config.toml
model = "image classifier"
dataset = "pen-drawn characters of a made-up script with 800 signs"
horizontal_flip = false
targets = ["sign"]
num_classes = 800
norm = "groupnorm"
activation = "celu"
kernel_size = 3
init = "kaiming_normal"
muon_scale = "match_rms_adamw"
momentum = 0.95
adamw_lr_other_params = 0.0011
batch_size = 64
epochs = 1.1
final_lr_fraction = 0.1
Rows from block 4 of a small image classifier, named by matrix and row number. Rows with one number belong to one channel. Each number is 500 + 40 x the weight over its row's rms, rounded and kept within 0 to 999. All counts start at 0. Numbers have three digits each.
After each channel's rows are labels from the 100 images, of 14976, where the channel reaches its highest value: "top examples" is what is common among them; "patch colour" is the nearest of a few named colours to the mean colour under the peak. Only what is clearly more common there than usual is listed. The data: pen-drawn characters of a made-up script with 800 signs.
# r30: branch 2 reduce pointwise conv (model.blocks.4.r3.0.weight, 160x320x1x1), inputs 162-215
# b30: branch 2 3x3 conv (model.blocks.4.b3.0.weight, 240x160x3x3, transposed, each kernel summed), outputs 180-239

r30.105:554600481447524448488470511539459558522509510490520532499419492435487543539519524485557448553554467519518489484568492517523560520496473508550494552459540499462512
b30.105:443560521498490476505513489395478463487569467521434489461460459523480445544499488501553584589543484480515449527542493506537445441590528470495441412468542457525511468465533493588482
top examples: one stroke; only straight strokes
patch colour: grey

r30.42:529439470498467492493496437495514487517437505484516436453545554502540506490468502508417468503489503521509485494429502505556520381517462451461510464431369469462573
b30.42:473473592489487501494446495528553473537516579495478481518535506489565471542487409492438512498498505525521444494535487551497445582561441469519574453566515513532498433522500523509520
top examples: thin pen
patch colour: grey

r30.153:507509485604472615440524484491529551547518503486381512433489548474489465482467532551592473492495459475447492542421468500502492570594514529498493495446496549489509
b30.153:452541401555482551585481489494477443509495521472478509493488454603488524530427535503433532561521502536508507496527482558508472543504496462447511437500452517430493469496503462544559
top examples: thin pen
patch colour: grey

r30.2:531393491462490455539492455498444476460521506488441493444553455519485521504459516491445604500514524521454461502493564428511453467599492533498452527465444475455493
b30.2:470464490402471503566430500509528385494518478522518467528498384574405498492552547537484497597532480555514442522477401547470437563501483519492410450433485497527494548549541532465468
top examples: two strokes; only straight strokes
patch colour: grey

r30.12:465481522566539422515487482492536523513539525528469442500507394507508573506528546536540483549516447565507502496576439503478457560568487457508472498447416535510509
b30.12:420494364478536517534516541505548383472488463482536472470482455467536487496525554496533530577525528519561436462502466490518506469489389493485514475546479522477534545537511541435475
top examples: only straight strokes; one stroke
patch colour: grey

r30.48:446501469570482494466485491457511464522527509451513444550473484491461530511509464501487501539480522522474505489494401551534514518431439474497452477493591547451524
b30.48:513515480532455532482519420479557464452524494563524481374544520470507498507535582512508575464474589483549527532518479465493523484569459528532508452469493468494461493458468433470512
top examples: only straight strokes; one stroke
patch colour: grey

r30.135:519539519476473494472555576520483549485518511504446541496504521538589537501551451464496439560522544517577527456587470519532514444516495478546492512400603458586434
b30.135:446470584505505447529445442482499587539405468507547499520527477505536457482523460567526501492551478463497521503553557414504509441573492486501514545523523523456540502579476470466480
top examples: only straight strokes; one stroke
patch colour: grey

r30.76:500525548517564463544479472503467488557511502438435515502470456558459545513541468465524432541447507465481453477499561486508418485524481459524425503473478482507524
b30.76:509575496492494512456501492571516458509511464547532554600460468565460479523498449518519507461502499567553467457488500559509527519509504499455475508599549473496469559485484507564474
top examples: one stroke; only straight strokes
patch colour: grey

r30.102:468485542530611540464519502447453479513486421440533518533508481515464458458581518499490468518474487491578556456505449457410495525525496510461513543524470569453511
b30.102:538418472454509566526455406511510494489557467532445538476450550395495518511489462457588553565463491561513560531489486394474433531523520537464532450487489504469470488462456505510427
top examples: one stroke; only straight strokes
patch colour: grey

r30.36:518505517442517501560535522532442538555501581541540506552530510504443470434487492422536502527526558490539481468512505539513461540550485453510517557485474469458522
b30.36:512485477459393494527454441574492452514463500504509516506492502457472469533466499516542489484413586467522523513503499522445490573519532505487518462516517460478513416495476477446429
top examples: only straight strokes; one stroke
patch colour: grey

r30.111:519553529545493582508538528479509469507555513508506557468507474538502506516513535469466566507521488515428522441403578482522494540565517485471458509468513541542501
b30.111:567469414503479502499443482438525484498462532498460462485561501571524560537486515521495514597531609560511540550530502557490501551567453543474549531475456460467518425488438506559401
top examples: thin pen
patch colour: grey

r30.59:499531410484464467499455463489535511552607509488546548542492486530479569497609481502411609558455512443504513460464576517497484525460467501402494526480511488421446
b30.59:559531486506502508550494441549504535494488474516553448541458581472470449458530444515535501473428432486535445522541535442501420538526455556528527556500524456475506490556514554485517
top examples: only straight strokes; one stroke
patch colour: white

r30.145:508565580577455541432524513495459442524463495490545492567538463450490498507527530501497516576483488476461495495496509549494474562525544468512466526528451530546527
b30.145:485518478499497525484459464438519494522496458499523499478525527502457458488499547548424464503502502459540487550430506544512449494509510544473556487502527604480505487513477510492473
top examples: one stroke; only straight strokes
patch colour: grey

r30.142:436436447544478450453518539550527448526466478470512501492505533507547509551427552393439484511520523529515490498432527473558527577458518528489504550544557438500492
b30.142:412525517539517446491504512476409500551424486445522487520457555504500521484410474498487453521508477489472516440479564499497521461593483488469480533617432559546575490503491499551500
top examples: one stroke; only straight strokes
patch colour: grey

r30.112:459451466513464546518506488613423506491477584475518521495501521473467481510513490446471540495523510514484504534467496480512487503612522518493512567537465474529464
b30.112:529477480471505427537531548498537555429480495522484512488526471523511537480517565477489461537533495483552481525554497572537484480518511500483499504515549610525481395517512497439431
top examples: one stroke; only straight strokes
patch colour: grey

r30.18:498491460521450495541472525591414481486515536554483519498436499529547561499523564444528454477497479483538443433475541469577504605546522531473453494463566574538447
b30.18:449490522509491467474465524449505391476524502477519490513465512541479499520499520524372502544488592504483507478447583459531479423589491571566498506536562452481537407480515549488517
top examples: one stroke; only straight strokes
patch colour: grey

r30.27:493440454477448474453522487437515500536474525520446514584484459546536470562511448509563465394490511489471570476482536521457492507436490488468510478471523516568515
b30.27:573493429472522485473511499562507452533512561493544522468451513528495494481521530559519493562520476427514441541610463518460463515474484488533470460507506608485557440519483447526514
top examples: only straight strokes; one stroke
patch colour: grey

r30.130:465478433486449527567441531510516507511527470541547460455470460566526502475505450430452503503498484498550520549510532502482516462538486476506603452499483554446500
b30.130:474505499440510443496499530506540346495544507462547501487510534489403547563528581541508495535508462480488464531491458511453507554511521466498489482523537552560443446418517516478447
top examples: one stroke; only straight strokes
patch colour: grey

r30.5:542506536526554486446468518468517531517481493588469491395543580499522545538567465495519550481498548533495497466505518469474413510548530555493575532515565512496487
b30.5:464479428471499506450481550521484556548472568498501473458468484423523503481474489470477483562455515533453499540476461530510473480512380461505496434518531484493491523514521540492461
top examples: only straight strokes
patch colour: grey

r30.141:488430494569568471430496616550505505532476494478472516512468460553512515482502465529512502479593469574438504484539448517533543486499553523514441511537500507502535
b30.141:422581464482550519479497585511500449532533504471488435498470454516534531538496522555473539500503483575484510513529524447426478477464571534506569516564516499536521544501557477532461
top examples: one stroke; only straight strokes
patch colour: grey

r30.82:477508472497504427416465517590546495493547450521503557501365557479534474502493552474455422483499542536526505526523509433439473465525446473489466461513498465525532
b30.82:443525573444424473468483503532490520559525470488614459509519532485591545452465443451552577487557559499471491458542475536485543513594503447530526522536482466548563413500506491474459
top examples: only straight strokes; one stroke
patch colour: grey

r30.0:458532493432515490517505457543433567491546508560507588560505502497523536591531550490440475412478529550421519510476579532454413488438482539582409504497461591451487
b30.0:488539570410514457539532474526451542503465518499517584513596575427463506494461548503543528437439576546525529464491540496471486522468502485469483525519462466515516504508463517429497
top examples: only straight strokes; one stroke
patch colour: grey

r30.78:471490546472518492501499436500532439514490509519506468459543571451518555558483557479491537496532490487552500468522488549546521528497563470458461504524538544567514
b30.78:514501540638499451446518460512448552476473590495488375463479487554501576462477465578453481510512546486417560531482525483507508568465511442495541566426474540494481569473477460481487
top examples: only straight strokes; one stroke
patch colour: grey

r30.99:503425518441543567503558497437439534443561515501576525480515481506489503483527515464486543459564540529484425405487449474480461517446449497520475508443415495411498
b30.99:422492529510477546444496525552559423427457528533524553507498490500526486560481452527557513539577509507476500535508473529493535516508536522501533509513491496504509506463580492560471
top examples: thin pen
patch colour: grey

r30.26:466472438501521498559511618489525466450602483499489551509453493455511481462439499502536568563492471517490469546536503475519510478462435464507512461480522496437560
b30.26:417536518518541548470483455513504500523435443545549503437431566502507407526444552482481473562453531498489536526510538516518418525482502518488560452517533479475431586526576517511524
top examples: only straight strokes; one stroke
patch colour: grey

r30.17:509515553502523459421539510516499464532497607465490559477494481524415567504511508457456420509485484439547558455497538529523479470456456464477422455526403504572485
b30.17:523475479430489508483568445500479389523438565437556479466553440548396506477530587493457531593533566501481468538555511484487496490457448521506440440481508499488586524502485453551485
top examples: one stroke; only straight strokes
patch colour: grey

r30.92:498533562556570482543455508415481484565533534511468506498430556447489470559503457485548492442500457503535513562563465478460449545523540496535496461483433419517466
b30.92:416467488525546521488518431477468445521509488449490551525416463482466455476465440486466552531506413518514524552454514534518528450453478493459533423503468509487509520445523480478506
top examples: one stroke; only straight strokes
patch colour: grey

r30.40:606520499527463476408525487536533496450503494490470456426500504606498520488428551487539537450510536436505457434587451495557450540419509467497538485535523504498439
b30.40:491484593438503497547505412471496584505496530493534522531532475508546475532472466461513574497568497482502474462577494456490509510548485512464489519496505528538523555517415475429465
top examples: only straight strokes; one stroke
patch colour: grey

r30.52:509484522548412473517567529527476516512511507434504530537555460513488511504531504488490491471504529444472484495507530579560500492461444550543471487477481562464499
b30.52:539439571493507478478543504500523498509523467491510512510607510565502494534531500488444481461441554459525520420545499494517452525512516530497551537554433512545510502510525452526457
top examples: only straight strokes; one stroke
patch colour: grey

r30.96:499495542552514452506496444484435493519442573550487482486619513419537510553484459556520518475525482518454510433568457530547529569575389577485450514511451564537471
b30.96:412493456530442502568416526416528413426505405506485465447511502565561569519512518503534513599529509519499555515450422568476511558534518486484429508511446489512482560456491510513507
top examples: only straight strokes; one stroke
patch colour: grey

r30.83:475489532501485524534462539535506469515533449502552482513457503513481417430458525622527495501487524465536450558502465541458541438516473508537457522459503446425493
b30.83:438436468498440540537455452501537465533475423454459565424578521418529495566550552457548523557447429535471530512446457568543576473465497564472476493502501480494498482504496460525438
top examples: only straight strokes; one stroke
patch colour: grey

r30.120:509477474486495439476465517462471446508509465495536531519469524507507488516645468508512493520449547515522563504556483464478531481537476558506432448522386456548488
b30.120:413503487555454502519553462386509456466522546448580455498541491513467560575489530503501498561506546515472514508539497407475554513520480507466493501479507505518497457482485523525460
top examples: one stroke; only straight strokes
patch colour: grey

r30.28:504515577549494386516521518507544442510511503557497572567422555495525506482477552561564429463518475430539451471502522484499449462457362555488539541473386517522526
b30.28:551450472414493537533501416486486548597488468443508535434530542415489513506533512429551544443460403520447536553435491543459492421442443450560497436505475539486517487526476480469474
top examples: only straight strokes; one stroke
patch colour: grey

r30.146:505474513552521539502527464461522528563515491488524551541486536489481471503589455571469571491454513496492496442530530499560558481493458578496462553505501543565517
b30.146:488530467585561429463465554446480521496498526557511392485486461473492518524428477539466423462481457493414472576458480444544510527524528525536531463429564485491465522494411517511499
top examples: one stroke; only straight strokes
patch colour: grey

r30.107:486457530452494440480454503554534574540527550497487399521524420481567461486570590403504505459488530479455567487512519473573481498536607519488432502492544539548415
b30.107:490465515475461472590500470536488502507517436468533551583516464540512456495485460504533564460477485509460456452516537474538551588572491528471473492519524525452492479557497525440464
top examples: only straight strokes
patch colour: grey

r30.85:457528555503502520552442487476501492527493456540522548519521630539401527547490503504550440571422515498468521497507534541491525503506484501530432487551491557577535
b30.85:476472434522428434503452504458527414432487496467497500479535463558499461530470498486455532507523605465499469474583491518495457459490541506501493513485473443440455462465476406495505
top examples: one stroke; only straight strokes
patch colour: grey

r30.14:498460481494514493497473475527564474492519537557473422519489507514501498526473509561475568478533465518415488503576565466482464475486537536541446493520482558509542
b30.14:491480498427446514521527565510504451425519444530535463511434433499460515528482461492461457518499479496499476462494532523484487464466550436434470483534444477538502570496496556528493
top examples: one stroke; only straight strokes
patch colour: grey

r30.56:492533400568452477417519477503599512563516514480550515501540609471508491509502454418518483545529482502533504492459432527476535532436515472453501495602576518477618
b30.56:503446511488455617519503485485561500544437502493521538555497450515536504546562613523472535450454513493535560479565498478507503513539456511505471479492406451495504480518487441493489
top examples: one stroke; only straight strokes
patch colour: grey

r30.122:479436474468459448448542501457536522459503534569602523488414474519555460459501476554483462484524421434568504507459531526482559495503496503537515443514510520512467
b30.122:465470465469529515552426468430482538482533498557454538498492541430495480443491573456463497513484545539534507517451518527471496508580468464535490513538412472460536497499478545563489
top examples: one stroke; only straight strokes
patch colour: grey

r30.73:509473535562537482497534497440560469466562471444422520393446488519559562509514471514582456527552497520559500589486452474428506480565503525530503498460490471524450
b30.73:520500452494483554431474475447465611572487546545484487484504529513538504521525438470490501520518430483467525449515473447488408560515432484483517508513484427471587554488459555564414
top examples: one stroke; only straight strokes
patch colour: grey

r30.128:502578457478503555490500483522482488535511546480424496489577605455498507507481513474524419494475488476504444510532541550458467428496500489547534587454510471540428
b30.128:424414481499487511477482521529483535561493501468454404513413561489548461514556448549452478600480445543483487502454487518480503439501436452527572497471489506524504508478527517521446
top examples: one stroke; only straight strokes
patch colour: grey

r30.155:518463456508496508403501497498484467537510515510478433508505462562483517532513538517554486500491559510486483494571524461494559431516527503502449491485451474485476
b30.155:430506565490488526526484473435456502579518479447440493510525562462460496505509586471470541509526519523567439556527452562429450426514451405505505483514471518463454508508525442481461
top examples: only straight strokes; one stroke
patch colour: grey

r30.22:497490444478460512465454464590486510458426554558529484476545506485481529497462504511504502379525462517439492540484520551534572495550479519460465496547556481489520
b30.22:474480564468437450487527575527458516463488466524516510505494475490470513515530537521508470574612436480523430535496443563473512471480434471462490468416461473563532486550505503466447
top examples: one stroke; only straight strokes
patch colour: grey

r30.132:500427534574477456538461521528556535549544522498487461491420546515560526478397491477543428480503454488564503545523576478534524483456509506500394509533548503518487
b30.132:437509507442491507448468461495459526589526475462478471514459516501529480506478460464472460504547445430469456441473501471553454497446479483521528486540512456512471497460480475505465
top examples: only straight strokes; one stroke
patch colour: grey

r30.64:423543466509449424534504488494504507553454452502588501514554471537500476519479563418499464507475486444502539604489503501548524420489505576504456534591520514557548
b30.64:576450544516476523551508446554529676538485492444499486537570493396485496471524469503493525472467453523544536479516464463511457501544434525439479495502532482545475488462498518450485
top examples: two strokes
patch colour: grey

r30.41:511439427545463518540487501534423498483529571510535471455521425439508462507475550469498453474447477504516525476503480525524479524433535483381574456466521512476520
b30.41:508501517481489441447478566508488517460477441498493544481482529486496502505464432472427509468557529513563474497455484503492444565607518452459520545572584514494497502535502460480512
top examples: thin pen; only straight strokes; one stroke
patch colour: grey

r30.123:529469486539545551479478581436563498535495498536506532493448514528423521472530496443508515506502455498462565469554529507513454523496494427537463436501525428598540
b30.123:465546538509487494481435482425467497526473516448480483452504464477506461473469458480451460543536457521476530477505478390511501474536496587509498466453515450468497548409522525526506
top examples: only straight strokes; one stroke
patch colour: grey

r30.13:504525459474575462486520483413543458497564515524497467530479449542506487445503436522469580574523524522560521489476486522505481574442501533507491572492510507467568
b30.13:503495440431544485466450483479507500432466490490477468452540499435490462555493467478492429474510499497530470579515507504490507439447538452489543452498499491470555500475504517412477
top examples: only straight strokes; one stroke
patch colour: grey

r30.4:469497499428594575466494521455481537594488462434485486450438513499517633482498470460523542478509527473512505479476491440540538484504535469525510466467505460507519
b30.4:481544531527490520434476446515453523518504463465494425511483602495509457474411475476499546498504544492527582518486505512441420431495432485534564536509386543571464516444453461532485
top examples: only straight strokes; one stroke
patch colour: grey

r30.127:485427547487610527510488527456548509522474548503437484489479517452457435495479393494546456464470543470537456464467489518470563530503543516485505510463460476544457
b30.127:483555503482508590456431505545507420436543519463505564466483552507488509513439444555465492466522430573503491590383473499524538560491518450472546475487484504526493477458574458490505
top examples: one stroke
patch colour: grey

r30.154:536508465529433471475425524517595541488478459486518531506528492503486512483466487474494459555516492510523476434503546476504499477591490526479467641394477544481501
b30.154:506418474512480542466473502486523528495480492555525471518521480532437484524461497545504526479474571495484538487449449496430475490481489511462501591555477465502473568541504510460460
top examples: only straight strokes; one stroke
patch colour: grey

r30.10:466506532495575467422465492604452447511457500533569553595433533552435517479498520342448409481465493513479524407458524475458534444515560465492516549481504521536500
b30.10:456536599438496551518543510520446490463536453539498558499486490464507516546493502415497491459494545510463475475452578539473508491570496571508511484582496498449494479562446487434457
top examples: only straight strokes; one stroke
patch colour: grey

r30.3:503516478463574523484523596487519494529512516504489485498531499541439511525645467577523612529489457496507506528555520522506483480505454528498560525514465474472534
b30.3:510453459530523533532444507487527490478489485481506408480486526532510559530525542534585471528384495523455501516414521544453433448417532543498544518464517489498512468452440547520447
top examples: one stroke; only straight strokes
patch colour: grey

r30.147:488533601566491467493519600525699411524522472495456517565418511505523467457534478561599454551491469490506480501496540473474513473484457509535516566551453549480458
b30.147:456438523520512470425438494436521522465481460479477482502465457447493488411443457448494467484489559464506426453436478467513539355405484491528522484541452479429495501454513491455519
top examples: only straight strokes; one stroke
patch colour: grey

r30.16:447521470554530483451521496503517556529526574511547479468493520486512431419516443433455505461489495587524491460543491456493485467467554514484477502457501521498463
b30.16:518516426462559491497537515422503445448509495513488592450505402483476483449509579482457462456543541483436416540562522465518478477505501522508475477551533485512513537564435497438423
top examples: only straight strokes; one stroke
patch colour: grey

r30.144:525495497444528540509439486500434572527525506491539442543528495500485478555482469508592520401515501473545489479582529511457513603428561411450488475506507518459562
b30.144:494515442516477525481504549567457536511476522475523515584521547564550428552385456490457437482452502444506489573468510523468486477464547494506442506510471560509488556521508410473525
top examples: one stroke
patch colour: grey

r30.151:493551466578601566458491395519370502498554494526584508456408502537483567494497441465447486485469550564525437485530419473532529559494524534532418587422534504494512
b30.151:614470497519418443442506522446432552503526474545436448529476516484439454455521480487527578515513468534437477393480524420522512519550475529470512513502556484527498542411489567471468
top examples: one stroke; only straight strokes
patch colour: grey

r30.152:501495606528458518447497497531461517544548475526517512519508567461459557464529477591619570505486468523469540537470498523535479486461495544542480469490529470530544
b30.152:433504443598584440516547505495560560540518447466477429479497485503565512410464473477448407474497484555515514444432470469526526453494482498561485512482438498430565501447461540461506
top examples: only straight strokes; one stroke
patch colour: grey